{"gain_aug_db": 6, "parallel_block": true, "init": "torch_default", "momentum": 0.95, "max_steps": 6800, "weight_decay": 0.2, "adamw_weight_decay_other_params": 0.01}
Rows from block 3 of a small CTC audio transcriber, named by matrix and row number. Rows with one number belong to one neuron. Each number is 500 + 40 x the weight over its row's rms, rounded and kept within 0 to 999. All counts start at 0. Numbers have three digits each.
After each neuron's rows are labels from the 100 clips, of 14976, where the neuron reaches its largest size: "peak on" is the class under the peak; "strongest on" is what is common among them. Only what is clearly more common there than usual is listed. The data: babble in 24 made-up languages, each with its own sounds, syllables and stress or tones, from a formant synthesiser. In brackets: how many of the 100, against the usual share in percent.
# gate: MLP gate (model.blocks.3.mlp.gate.weight, 672x256), inputs 0-127
# fc1: MLP up (model.blocks.3.mlp.fc1.weight, 672x256), inputs 0-127
# fc2: MLP down (model.blocks.3.mlp.fc2.weight, 256x672, transposed), outputs 0-127

gate.24:456502502545541551484436577498541503490420497479488527520548491460520474514649450506543524517509482477505522526551512490501514459463533520551534531524549509462516480469540417495544469424501547506458505471556509489475507495489524500504471452543521567529441439516526436485462493523453503496546484475488411553486505465508487433463448433561493484456541446530478460563539513510480499494490
fc1.24:468474441511487476481457571460509447472443486524532453501547474502521481497451410488538507512480442460465495460550477548485491562553549520464470581493558557524485499522499531460515468521516573562489491559446560475429511477578557531449501511467455540392436543511561441511465486462508548498449457500435555521492527417508430557476479481418534454425523565509496482526428520495548477505460
fc2.24:530547543533514510426418498414564468536536544499455516467456569488518533435488459473394501505501515558413491478502544523505453446444485497474534490542445517430536520500496503515496467489514498518509522576510487526508498455545527461450497525523452482426526511437530496496493496564424509449433470477466470561424410534508498484515445601469479520557499514495489455512509515492532498496483
peak on: /ǃ/ (37 vs 0.4)
strongest on: /ǃ/ (88 vs 11.3); /y/ (35 vs 16.4); /f/ (31 vs 12.3)

gate.272:526501465541515543467437536575518484527563459536550505516586513480462436424517429459520437572489486459523521538545501548503519488484537521509484508533417539529504480444626499470471511512549493464498562482454508451484542446483501440483407523498489493480520341501486505544498473482495515500489486526467494528488456545451524610482501529517497508455532535521507472553579455530512507490513
fc1.272:531551478622473483556629496520507491471478506531454488514490484524508483588569502526472533540478504517515496483509549535469496465608487467465443528506429567491461444550429475499555500508453460486541482480553466553537501490484548604524477521527485520434476573485549390541477516452486488464497521525557519435459494435514481449560485484468551489566435452502507532498436502506515465471501
fc2.272:482479471478533490467517523510468442452490485400555508502451493452549505508499504454538474440550489517480521496455494497568586463459499491536529442500524473495526536457497509518523484494512510510538528501490497509441517449545469478445476527550536495501478491486449565526462503525502483518538508495452475537494546436447410468453552555485493508496471498398440452476460509513413520532481
peak on: /æ/ (82 vs 2.7)
strongest on: /æ/ (89 vs 22.6); reverberation (81 vs 34.4); voice: high voice (60 vs 25.3)

gate.15:508503466483542478426572539525467538492505459441488509486543498485482404446456523516576519488418453506498519479527504505527479494508459493464503502496515522447518522558497462544464499498463556474477449428451480472485485508526548476460519532533539518584561492513498497579549520481512431491471564520582526509513476542489453521557522468497508471581549491479567497489512481487525533475458
fc1.15:512490474473542470468580505527489499469440463489531468540572503430476459474457471483536509465450417468484523493484502495522484487493480511498488497545455540445495570531526522524470471507522495509489452538445428515472500538514535445463563461551551496554538474482535526547506484504516481450437565522556542546501459515502418524492496487491510520544532503442586495465535485461518515482460
fc2.15:501519545416495562434542523512448468419488558526449538425488480538507460548525506499529482515495451546543442552390529484520439485472493543455532458490493530445425499505496519510516562471483490553491468561546466549505502539554607529511510450494459441478543427506424468479540464465464496461513468514493526489509455442512528494545475463545489498483544527522505498506500473455523498530552
peak on: /ɑ/ (86 vs 1.6)
strongest on: /ɑ/ (100 vs 16.8); voice: child-like voice (66 vs 24.7); /u/ (47 vs 14.7); /eɪ/ (43 vs 6.1)

gate.410:470486454437506449511533557489547545514524516502479543568511511551524448475488542627516414479474551455559527420534462520546455529430523468540500504526459500509468521469537457485484511497504486541477517467430519549563511495555480515454500467425496506587505472529468448519542463439455441467579464489538541513536525415484498507505491565484456466513464505573456456522455501465471497472432
fc1.410:471426472427503488503522542457564544481472514498479532574490560556517464488519539548511426458499538505522521446584464511521511539509521539521525521590479514489495545540531479554489547477439404583441491506397498529565481554498548468493480458431568464515553456483487528411592439529515511505532500446464501498493482458459486501474491447477501491505499480566445568549403457488520527511478
fc2.410:522485500528504485472536477477441529485493538567464545498469453464494529465495444457447561457451495472463502509518432507520525468462483477416443458486475549488494482506511501454487485533462470524468555510566534540455504583609507487505506469529525459536558528521512520490545483483450495572463516507412515460548446525493457500478496468549507445454516474547554512486502488485519421441467
peak on: /f/ (51 vs 0.7); /θ/ (30 vs 0.8)
strongest on: /f/ (61 vs 12.3); prosody: stress on last syllables (55 vs 21); rumble (45 vs 12.6); /u/ (42 vs 14.7)

gate.225:519506476539533496501474472426462430565439465484560456538512462484497491460516489491446427472458509518434556516446488569518501553553486558499483451554518545476545430413529464538505501476432552518516572546568493448372465552497548435568517468530500448554484510516462436499530465516542472569546511480434562519474511474488527462559544487556491474519469443465549465560502475484528493486506
fc1.225:439538476514503565493489483484495451533362430495566450513549469580550479549500537480470462465474579469487549520464461503447581590528457501448470444505529487544515464424528549500483507500468475454459540532523478528469470547477563476526530445498459504486487512532448492479517451500529476639479452575457547508468479443398521570512501464549493453510498485472562569524495500476551507470487
fc2.225:474484536479502444530506439512514458495409611503555567530482511528525490499457420519426525561599489482480449529503568478478466535481605544493458498412497429521496446514606437478518489520468449519472489595369473459488463470466540464546530492540553529486445505479476415479567482477516491523502488458464488528470547511450505472495486498536450503480494490500526520481504523439502391521496
peak on: /ǃ/ (30 vs 0.4)
strongest on: reverberation (87 vs 34.4); /ǃ/ (38 vs 11.3)

gate.667:523501585518466487501471489453571505479501534462482462404566459489461554517495505526525521514517430440455496499509524476473488534512496548449492528546508484561516477567491435530526469561558492464485440505572558496543551506492506524471527541453482602480567450540410528543506462457390498453399444467485457468512475537527476495458516478486465463474519438554439472496528546415565540523522
fc1.667:471494573523497456470508483484548558517441480463451425456488464460425474455480472452538561528596499514430527489493466499450477513564486456495490526554460482554513427562504410531567552584568491477510479504598577561521518545462576471518543582483515550530508426514488513486510538467483506471455498508527437502524506571514474498456462451448499450479516419519449480519491472450501487501557
fc2.667:494507545561522469457492545495454567488579559567520538521500488543557516547535496491456477445438524467496501539515353538528534534599522525515525480470528474513462530487524478534503515485412456542480418538516498509594481501486460511532480511579442453426504584458573568497564513466491511512503582527455420473418528432561491493475530543483438516490473547453522538532486498542471474428478
peak on: /x/ (49 vs 0.9)
strongest on: reverberation (83 vs 34.4); /x/ (64 vs 16.7); /u/ (37 vs 14.7); /oʊ/ (32 vs 12.2)

gate.59:489460506517534456449526502450526509520523617492489471545531495462450543481496511462487460487495508554537461448510544538438553442470508459489507484450561550512467497536451551454503437499460593521570527479507438488440506525541512538526476554482439493518442455491360551472448518541469596473478521522546535541501439470456492508486534548509475489433497499511570490549486550431511482538538
fc1.59:490570488537435437516521528465551485515465485558513442510477537464539489468463504560451454512524463522471436468521491562517446513486553532552471451489468515487538476501521459485497464545458406451510488515520476546550435536489521473548525502448524439492521480410503470523571532573548503571522514433490483530494551482480488519486493441499489531568502506401525391489498497444576534466461
fc2.59:506549507445532520529492481563509511499397557487552545543558501512492588487507431510577480466473534449556494438434420468500539544523448437469518525495481559522481425529518534563461495435477525531627492589519497510453543497515543599535487603477516532427494534496533495491517511513503429482519524488495511501542506507445423554475489532451470445504476483540565435410525474543444478545510
peak on: /a/ (26 vs 0.8)
strongest on: /a/ (77 vs 11.5); prosody: no stress (57 vs 25.3); /ɛ̃/ (50 vs 16.1); /ɹ/ (44 vs 17.4)

gate.262:555515509542478448448493493466524481517518480566468528430502534468581565484468487541539578463478480531450495521454503479510544505429408524543505557469540568502522547505505494556385479536538511490500470455542506506562491536563490404513500478417498467517473512473494576517518466516541441562468522491519618443474528527430501484525506527435545447436483463417480549467503511489502525500480
fc1.262:544442453478508539494437469505561500451504579494496544544442435505520471465497509481446549530544469433479548512460500494499517510475517491537543491392543484525482546518539510435495485502491523448486526512531535490500456516546493509492567515567528565498600509498470520587496465502450498498507567547590564551433545517535536542465477482495532525521450546476523527497453419561541475522526
fc2.262:432461464551553475528530450531540562479573493440448474496514471438456497512460428531556487463559530501400501524493487492531512424511462396508466545432479505518546516488509467601458483531489494507537493461406494527473510506474505499522514532490493518530532521499453524440455545535486536467556515438473522493504496543555494477517539540454500497516477456560590406541476478490477562513464
peak on: /ɹ/ (52 vs 0.6)
strongest on: voice: deep voice (83 vs 24.9); /ɹ/ (77 vs 17.4); muffled (low-pass) (31 vs 12.5)

gate.399:493466512512586445449467466508453441528555519489460470433493503452545516461474554457479524531483559490517536493465492509505524466456582518488539473541469403569548455537454534534529529501479545533511536506531414463476486493472529466502462514494487549487551502550506520426479492506521565500432444521484481475551484501479443491483482516497449527523457574561439501513495574453544536464489
fc1.399:531450491472464404511537421427495597471513464534478549540416462496457438505542510501538488549452515477473479477462463485537484523479531498512485460531539505574553555505564443547493486519495471428553465480558459545487549444553502497445469494449520474478440564463481497447478457436551504475464527528538507543532530534526430482521482521434491432498524546500485542481439510494577463507527
fc2.399:529535531442565534507463498508471497533549493485502494465556500519602495493461473441502499493498459527526463512565520519508477492474467550466493518479475437416462464495466484501420469496486581582439476546444560429556477563493465476553488501515568544495476536529481584531548560479438521466504514446467524496459470544440525566448553467543494527490539520478558439508524452456508500566471
peak on: /æ/ (29 vs 2.7)
strongest on: voice: child-like voice (77 vs 24.7); /æ/ (65 vs 22.6)

gate.487:537456499530403501522531403475445520541552514483456521567478522445473522451503501502561429498560484501494508494516455572405490525521474558495470455529517565472486554464447482505497529506474472496490504514467489492481497459530508457520501483508521541499508433457460467599529543502497445535448549474538494432531491504471494488563467529556500495486535416545427548417508510485440474492485
fc1.487:490527586482525557425530499575499412510479540435475543491505431459488521475464474511448601551515534508555523473467515517527527499467533472476469489509482505449541485486429463520502493426551498452458527495485594426480464496451521542515530519529446570450497496452558475497542532488449509490482501499522564491564509517472504483480543456536478503454505476454569456490516499461491436525470
fc2.487:561530495512446628506500564460522540511472493505430469403425546577569485504505487517471533487481523416476446472508463518571557552487501520628457532433451535526569517540506483528479498476501564478499432542436543508516493488546463475477438485465478472533488511530582543534493527469591461537483531473458530536504469480464455561541518505529562512502488474516362447472496518515482429459509
peak on: /ɑ/ (31 vs 1.6)
strongest on: /ʒ/ (40 vs 14.4)

gate.134:535553534572579508461468506545578548466518510517416477450456496513437538485484525555555427520586533458530534446529419449417449468465499533477487539541548487525506535502570490572473490484510501497494483532470537521565453490467529526482544544428438552483525430495573502528581457526499525463492563469542533483521540518505434483531464468449566466537504563527475488466554538475494464508543
fc1.134:474458497439462540546563462490429456508484491480578524533535546489542425499508472400472548480442438520505485532450557540615559570530531496484451428441466516473503464547412565477500507532535488530523527505505516466470520476516458501487470447578525462471471529496469524471428554510526494503508444518466473479469490506473580494460515518556471518435466408503535541519479474542520541512473
fc2.134:502523506549475546574513490461530470546546461530436512496438499462472481509467517565501439463542572462525567480474470490492514529462450512538524489567499452589463610445470421499478493549484568521583522516453565454514504520442505552513544544462549535449473475502420463546511479563408457577515473412567484528513500483558522465530472538440519491498488518462516498460487516562430482507484
peak on: /ɑ/ (52 vs 1.6)
strongest on: reverberation (100 vs 34.4); /ɑ/ (59 vs 16.8); /u/ (35 vs 14.7); thin (high-pass) (34 vs 11.9)

gate.462:446437469450467460444458450443516519531531532498465456498506476563480522437539573522539521450533426474444506503575599486496450510514517481536527549467516522453447586442508491517462481497468521484543429465427452524544521522503534421535495535530535507569503561496454533489454507402513484510537472561477544526533427473489444480468410461495487473523533458445554471536465467529530505493444
fc1.462:487501471429502502453422462474505520497517456470453466510487415531475519471519551506495475408567474483499429511604581510495446498494491492538491541501492514446465563443470492557468479489482450496545454469416464506529514510505529452527504573493529466541483510498494553516460457439509508519527521561438524521518461450521461482451450460484507477452483477420548470567449517585528502540455
fc2.462:509515513549537526502554555485492503482482491520541512456498485521539399488517447467542533554533443462522532596459454535498470511560517513501513496489506509477489457512502509534531490464493472515481427513507505525461514519506544558484541440489435554437507453486466557467550490523383459587508533508496464547430458532530456469502559503490467566511491523562510480425484514465510481507540
peak on: /ɑ/ (52 vs 1.6)
strongest on: voice: deep voice (58 vs 24.9); /ɑ/ (57 vs 16.8); /q/ (25 vs 9.2)

gate.466:454541467485494544489485514494430540506549485498471489514471489571480463522508512515572510506500455461456508504542588483489435481452505507571522532482463542582457461418525500505496494465422518393507535511526501446526491518585506443573497493509514482566468459424611414464509464521485440475488548497494523596466531483508500494537513472547517485502483516484554518557519572511542530538471
fc1.466:565484527472536451479479483553544479573491506512487532554495479528481498474557442478481488455533509467534500468551474511447484520544501524572571529477528478497537581484540505556537485527475535428562473476538470494508488499468512586544550507504459523478481487477444493481504469500526520456452568442511472486490490492451552523504539411479522512529529471449506607492514501566543530545492
fc2.466:550487503516505524471470492482415548431461481429500487499556440488446487491483530518479492526512476542443460501433467430488437495425508508458500472502557532535482400542507470523501530501380432520466511511479462535482506511513463547522496508518510479501472460487520520493480510501521522501508495484509511526559539462483503543488520471505526488501492504540523493447469490386453467539493
peak on: /ǃ/ (78 vs 0.4)
strongest on: /ǃ/ (86 vs 11.3); reverberation (63 vs 34.4)

gate.415:456563524492492491476561504510513409481472427482476534507542427483527539590389427445563467559526497497516518586545507452416474439493489467484516557528489495499482499466597539503535547498471521495477452447436536471445450470460462500470572522458444527457464476476540503523460478458482481453555497523515548537482447479528538448520504411525486473549525516494533490467487451446519490497548
fc1.415:463531473485493516499597559473504449508480454462519528495547424547474507532416435425529495541540459511523489584536464447448466471533523475488495524548516499482473468481553521496575546533469484497486445507468566472431453464411496494503527490465428523482483479456548550526434484477516439419561514508466541514513447536492517488528507390550440507500536531534539549445502487442567470492538
fc2.415:584378493471487561477446480517499500420467592537501547468580527530470574527510487455452471433466459507460485452543484467595536518400517511456492530522495495514529496481561445467417468423557450522509546433540524481546495521490480527497511522523510526534506423517506526516482533508503512539572484509454454491500603499545472485456499514528515542537484511473505501475411485502503489532531
peak on: /ɑ/ (31 vs 1.6); /aʊ/ (27 vs 3.3)
strongest on: voice: child-like voice (63 vs 24.7); clipping (35 vs 8.2)

gate.114:461528513491441506504541547527492508449456514499546533425515480430512573585486541464497527522537488456588532503475470478490508542459455509555498479506558444509488590506488479514608488564527496463602565530412529532473479467522507529496441355510463498597481569468406546483502503508511488556442419591550515467485501461512451561480519494479482546547490512558472525549522466541502472477497
fc1.114:512483449487548523468520504436511444533522525522423455600457564533487442408445504483506473505452504570422475486561497467534480458542512488467470573472422543478495411514508513463425491456446479539423483417540517506460524549472504482500579606510505489447536447528548451539504504505516472442537528408520499538519485500514526486504499496536509396551484528474502573475501488438462530541512
fc2.114:476510535542476495515555562509522502515518466453513576448469535472553467479528554417530526557531390493493550496449495485457423539445477478436503449513519488460443458508493502489522478493493484463537503500473527474525472464535544477565463449511441479470522544526511538427499527533514459528483541498496526490407483528524504453544541518529506589530496526577499487435485558517468476472499
peak on: /x/ (75 vs 0.9)
strongest on: /x/ (77 vs 16.7); mains hum (51 vs 12.6)

gate.553:468508493469519512568465475511416465475486535528474514449451521488562554452526526468524539527491445538470536493468501466495516576508458465511449579452531494429535521453546490465542440483442523485550502474501473566505430528493424487449479472462495478484530521606373548525471485487483517553511452572552537515463580504439477488532512454480561489485514491482433580497442496460492507543464
fc1.553:445505535492455456436523484458530552518505453493563506543478542521493450583440487527487426459484470444514490517468503521499457479530467587515569451540552434579501521517495533511473480490560532536471521535462542534519574436531502532509479566484539454514497485484587461528446512475593481490459466393498447485557496552497514512440451449495469459472477478523517523557533496582514556471494
fc2.553:472463529506485517435493494495475450478524487524527512462489538525517515469560511479498487559437487506434532435537475478427512534516446435511486490495542401442525482445517501449509474450560469523517467489462528489550426499614506510516451495441505525429483430558512467523538458505446560486473549423520480406516508494493563492448516495499506513517568491447501553535424473469541483509540
peak on: /k/ (37 vs 1.5)
strongest on: /k/ (51 vs 20.7); prosody: stress on last syllables (42 vs 21)

gate.420:532373520425485497546502425535453549494516459403461569419514491462551536475560539451544474502561505521517468505487513526468528447432565494439553505528524468473550506533510529508430504496475506583478513493512511508455462521483551522539531536423473547608501441516397545534457510543482543488418488522490570465531486538550515490501506540437461567543560518432489498498459492568522486406492
fc1.420:462478528484474503516431507502554495517470540572479451535466553512486490567436544479467489409446525588403482489524502513492497507592394570546551511472411475469468527497512438541513556517503504475537525499548453531552507543495548493510528482545516445438458600541492446500517490435501465525491475478478479481445521500441541520475554475575512513434503466524528470440480501538463522521443
fc2.420:491612494584519511598470470488565513523489453493479567559547494463518457486541441560580435464571536480523511451471458473494539478467568469426473462536555513532492493538451533576528410530481442436564522459452534489498520488473507480569458480479520551536478437424430456502486536541514502524545435499502468508558511499485460502448464539428443479561450508509475450535549473498518574490465
peak on: /ɑ/ (36 vs 1.6); /aʊ/ (26 vs 3.3)
strongest on: voice: child-like voice (77 vs 24.7); /ɑ/ (41 vs 16.8); clipping (38 vs 8.2); pink noise (33 vs 12.7)

gate.548:471530506534483498503478535488505470408518469480491551522499468504476533530486509503422455495491469463502535488470569558478482514512479536540468543479591487480534473514473418490542481509457535523494476564484579516444534495573541580556506527532459547461440459446458465483567506516479459534459509504479525488552581446453524498491497410499526480467590473490474522532473536456521472575474
fc1.548:551457521456521466504479454514493549584519536527481464478510505493507463476515481501559550547523513523494459522522450438523525522501503482448521480532388495503479518507539574502448513501559469479510518430507432480529435501432445437422517497485524449528564542550542546520416510480543535468538519497522507504454402548552466514485497598503504513534410526504517475505523491541489543424517
fc2.548:473512421446511516551560544477504513559389519489486500497509524455520524516505554554652476452508514495555499559565501523460529534513465549491529533486508480463466536495503526487520543489478528472502474445490504507479509521428513442511480418497515491504480519561477542523534513455532477500498459512515467518468537524553482452513505552552506510521471526561520514531533521522487509429520
peak on: /ǃ/ (100 vs 0.4)
strongest on: /ǃ/ (100 vs 11.3); /t/ (29 vs 12.1)

gate.255:463482482500513537524510543540521549481503514529536540473622406467506505467581504525577521512552485488511506527461491529438471505452449543495480494510536449465488565541523517532465521582477479521491444464502547417488435522494452535491479459534399505514459401492434545396503491492482628499492513492441503531488478503463522556513527475457436448468518518536496517495593468493483501476537
fc1.255:546536507490469474504529486452500418507445518450515497526408562538544502530395509462393493516440518485525469471529518497538544452536512487504490479500477582525520427469467485486546509449524521490468548488518465568475579441506533516509501534483592463478546579481576435597542515491566370481503452450524494442498522479521491425496462531510570528533481476505512471481425522541533504540461
fc2.255:497537453510554539481530508476520475453507497452567582484524497490479464486475549502518486507485498595404455502432535531549476524443440554459459468547514460505433552475492479513496505488437525465526484473465498461468525506524432454540460493512460481482425427430460502451537555523510501565503456504479490499487538502436510524536529551489495465488477464471513497477498448488389464497449
peak on: /a/ (35 vs 0.8); /æ/ (30 vs 2.7)
strongest on: voice: child-like voice (87 vs 24.7); reverberation (77 vs 34.4); /a/ (45 vs 11.5)

gate.442:453458521504469491530516522513569433487551504483542513545559511464520503516452565467538495546541482498523518494576502533458440578481575458403531472480469558547516472534456457512446456506506390423485505507489494536479491516457504589494530480511447486479521541489515559523437459576511533452553503510497522543479427496608535489530516511506565508596521519523483482484464462516412546517525
fc1.442:561505496488554519521526454444446521520429548497475522443481516503527500514536470514460551485493506517492479477437490460554518469506412537506480543561479401455432508483527507526514589510500564561428524477536559460520502563510532495483447500489501517554492506522493454491573506422479457521467472477522468474520509507458527512509479455445457528421419505485496508496515602475565429500467
fc2.442:444383486552425437467535486519474455452513466465497486478393571415515562558475506482514492514560481529547472471534382514475440552426451449506500496489510485510527553481502471514537445530532480492548521529504441612543549505478490564515501475494529486496460469529499538461450483598576442496515486506525542508542550539543428441599448582491468476604464496508510462526441482492480466400501
peak on: /æ/ (36 vs 2.7); /ɝ/ (32 vs 0.4)
strongest on: voice: deep voice (53 vs 24.9); /æ/ (51 vs 22.6); /ɝ/ (36 vs 5.1)

gate.598:448545477458457506503590531494502483484518501447508543488516442534512468517446464486490519454488522490558528542467486563549471432505432485533483459503470451501530523515415437495473413539456481538535524499493450497588440557470521531437588521523472498499483584442537561531466520425524503533450500483522486501498475480520496495483467473454438512460485542477498590477543446425496446584561
fc1.598:513578519481439568446470485588464514501471508520487503503498463527475514481467514454521435532539491528562462516540560510391451487561372458532459567546520479488555491456573538519514466545491453431521570504527382509535507487500496479427554536521419520472501558532539471517418531539491462505462487499457475539483445415433488425591513479550508460554522525502503456525437498471548476527516
fc2.598:552422516486513497496524492467490504386503507436523493478538417504494476604516499490589546502452461521462525509533515395550529469473522517473527544519487521561533508449546488450456508467496511468485529494527515539481500496448510537451496585477517423541522427502492452540442461487499470475468528506446493447522529476484543444464463509514443447477584559432474533564422494513545533469506
peak on: /ɑ/ (32 vs 1.6)
strongest on: voice: high voice (64 vs 25.3); prosody: stress on first syllables (61 vs 24.9); /ŋ/ (35 vs 13.2)

gate.373:437490544480479536478469488538509522490571522498554493493523483537468488524497510421522504476565478563517517508559507481492547477486471505451526467480525467515473469432535509512451467452458492456490412564445528594477512537530533512498576482470535433505511512439495535439530499523516567510532502476446603554548447477539462542473517512483573473515583495422490553505428494519500505519470
fc1.373:439554615530512474500513533502433572433495528487463478469479513510520464469506506493481497436550492473495509436463425432495509467508526518443585549416468540534464495565413432515486517474501415536524485446478536484531455511437502572482523465542489517526500515551511606469497470499459496533556521440498520596552460586495465531482540531432520463530526547511449522552428472549494531470484
fc2.373:468462511476572568510485498501499523464452508494524541562520413544481629463478524472459510489435476475478559512507553522550525480530531519516464516540437503462492546527472543469502526415516512450501554555524451516472546382477519522514487537497480469482529485532473476461428511487501564492426408525519515529549506466496512483441453451517507492462518393546480487553498478550564532452510
peak on: /x/ (34 vs 0.9)
strongest on: voice: deep voice (70 vs 24.9); /x/ (47 vs 16.7); /oʊ/ (32 vs 12.2); clipping (26 vs 8.2)

gate.450:523487504554495451526609518506532409549521460507472514557529464492495528442473529428485492414418490499501404505472503581535444432461488495559497516532480473517454476475565521518384525440491476489527500534480559575491447543462504470569519481508533495486501498521477461484468461482556532493472480518541452497509461477435491491513565443420537513568497497491543488492437547604486542485509
fc1.450:502514522555518446493605533527507415527518462466467558537492481478494518460501521437490503443443484542510421490474475565492462450454499502536511521511522455470408446455522527515387524432488421507536477561477558585474448531448479491537532466492515511506535467538489476475480495482543560501485500499536470524514453438437472511515566488417532483552535511477489532461461532548458554446488
fc2.450:450513493407510623507466544450535542533466461426460493405499514506510503504546511557522531554489472464503520460487494479521489500510535539481517524412572526506515493511552474487525538554506480507486489548540502529517510565541479459442567537446500470508503507500526497493582537576479463388505386582450514524481548494497455445556476537520506575479504470579516554470541456437520466507477
peak on: /ɹ/ (68 vs 0.6)
strongest on: /ɹ/ (73 vs 17.4); /ɛ̃/ (43 vs 16.1)

gate.223:447474526509522527484487464497456593494450552519497543560513514506532572495451414475543462467520528464537489498528414465461572563570520526534496590486511505507522563517464581464508573474514490453544420557467531512515449524478452497496530460549526447493486472414468541422508511583560468581452498476481517489505541505439519570528476473472527531482540490483497431470451496567536572506461
fc1.223:489470509505524506498527551448433476491452501528525517507482548476517533459446433434536516458452540514561509494542379464511549492528484522507463542483506492501535584533466499521544589522520487430509454456492546521503531479502447497453483446567526504535480420480487571499538435566520482547527464499460489444430527446501545527558542541457549505480541488497507469501472463547586544469463
fc2.223:470472522588548488554469444502566504561483475431492554497575438529470474512538452569555424546523438459548485553493570459468480484566530459522547514412455498465522469548458516495441496515477417549477593490435476547494465518430485519476465521446466499477482546492470531411384563490428520495476481572527483542545461500502479530454493437557516522511484569505529543438507477459502490533578
peak on: /x/ (26 vs 0.9)
strongest on: /x/ (48 vs 16.7); /s/ (28 vs 10.6)

gate.603:528572470556507529456508418563537485512494571487503465490560467520500520466543479436485483488484585521491541516526540504458493518491437518447489538546442465483514423472429454475449581469560487475511523432445462511506526538487530512517528568485479464477586500573425467476448471501479484494457489539508483485512441437588439517496565490524511491436486542531452465462531469541454570550534
fc1.603:572533482553479496471492439522546478505488572449491442451514436508430480486523513458484512468493595541536518504503517513534483496484483479482474552561437483478487441459447478459388538491543528474527517467450459517489514490477527486487529565491487469536596531526456439487497443491484453533487497537544483502523512477618417509467565494499535514432511530504474512480570496541441551479482
fc2.603:501460422436518545470478527556424602485506515559490492449528546508503452523484531490566469518456498564470569530439451505507483518471545508564494499485505509504502517437462584418566495409463588561442466496494528444496466526523510474542539476446537543505486514519463480494492491511484531559509504532558492498485416483509521470463511546513527438443557510512483536553492516472581404563487
peak on: /æ/ (28 vs 2.7)
strongest on: reverberation (92 vs 34.4); /æ/ (80 vs 22.6); voice: deep voice (56 vs 24.9)

gate.157:484530466562472511535523484511528574525492519518538506536491458482508481504465473627469535468470467479409526503511577530549579442484465503505468491446502487493488575517511438532465521463494506484514452504484477495504469486491488533568530505460484618532440474441514483535528472547536559452510495531511458432503546461493544490481530415445532443413496452463503489472528554447462561561407
fc1.157:525507453499513511510529524493515508518502469491495497558492520571497509457501521405484497501469513537579488486472418571484548544535486552475440485544517520510487436530435551474461416535512467543466508535537530509476483578561493537504482468574480422543513520486484500462521556569522482533444560452530565520503513517456512535515465468458523557450484497505462483523475466473508470472548
fc2.157:499553578567495535534553515582553407526506446547503489434539547507508530495486537505498482453463531489483523492459502508483507534484430492523461452538489448463560501505513547482586436527566472527549529634417517435480511526542570552550451492487587510491486500535471525460485498477486456454512400567459490504570562451425465577521508472468449460482515481458500502475570539440530495468502
peak on: /x/ (42 vs 0.9)
strongest on: /x/ (49 vs 16.7)

gate.17:503498492495459472555430469469499494540520568509400577455479460520522457486593504529484483385521474579419490559454554471501540447426461518532446510538497558532458489454469507539499510586500493530526470505497464473474542529443527521472555442474540499455534513511457552553541508512436558518513481490533549557612576494530556443443463469566479446471569481532484497493518492513491515582521
fc1.17:491480506544556536451512502544486529481456449484586436542546528478512504503425513494486517596484546389571557459524496511505446557512565488474555472444494443454538496518529533502491468435473553475478479530500539528547485522543487513522414580529487497539506485507553414423483529475564465472485517521480469480401479491470439535565502533431503593536418519452519518491470483505501438418455
fc2.17:525482498548439485549478461569546455560438523489450508493492564537502496440510410482515509435521544502480488571518485497501516467482470501565542401513461487494520506451470556611455508499481471489465545569457481472497531493435508568537477506533471547564561445507556546497514461484512453490489485461501544474527572482489563573449544498552490502435454499498522499468495522495497487588470
peak on: /a/ (35 vs 0.8)
strongest on: clipping (66 vs 8.2); voice: low voice (54 vs 25); /a/ (40 vs 11.5)

gate.167:509503505502430506460475462543560511414487521459475510429508475450477482549476425505507552547488514502589470512455505464441468571519508483525502552510555557508503579541552430540503486540514486565486518515574504516483484543411504493429564535569390528424519493592464617526533488467514449541516495535456493479522479514460500460482515530565512489491457471536510505548483460523525535577468
fc1.167:506506483499549505551498530476439497545524488527501493610491533552489520473524584475497446411540510476398538505556499538525513415472473534471500476497477487516491415447440561474519517475461534431514492510421490505503537418581475525531423469445570451588478508411545386498489522540504556455455510472546507517519513513556518524513466497427473525554544541454506507423515538465471434453556
fc2.167:593523492527480499468538470515532528520519491438516603495509480484500464460486483447529531532512445564590475499437485520497497480535488410515438505511491544493449571521443503499531452508478526538482471468539466463477495499435565482418528548499492582453550465567480530482479585514480427521562544530504482492462418512449526463478528558562523439491465474527474452506501525526553501545464
peak on: /x/ (99 vs 0.9)
strongest on: /x/ (99 vs 16.7); /u/ (44 vs 14.7); /oʊ/ (42 vs 12.2)

gate.31:504494503533506536512423542511465453495494547547424492446445497540437494469437528527453478558458523600492502524477550572513535472537476510553494519506485473516535520483457468514513514523465508542542537521452445430580465448483464540457537432466500456434549617480475507440592435486439524405465433540547518496571437541505481493538517484502448455484524568505463465523505507462523503552527
fc1.31:558535553529501422506500557508513532509463524499477510484510499502469516475490526537464481549486542602495504422547552545495538433547499451561470519549512429500479486522476438442524483507459477513530514514543502452528504533461474475514529482404522463513533524448478499478516441483457481492400455467468487464568441484554547560591433463506442491428587502600511460549508459474520504556563
fc2.31:451518548475528489497464455572526484505465461488501452485500483473490524550542478455473600542522503461550501541506425485528458503393491514464506560438441582498533420465478535546405507450463465500463526511501564498510514475433458540471459501536523560437489419514477504501544524506499435590541504516480564522493458459528488504418535507541540535494413499536464493414524495525526556468447
peak on: /f/ (29 vs 0.7)
strongest on: reverberation (97 vs 34.4); /f/ (36 vs 12.3); /ʃ/ (28 vs 10.9)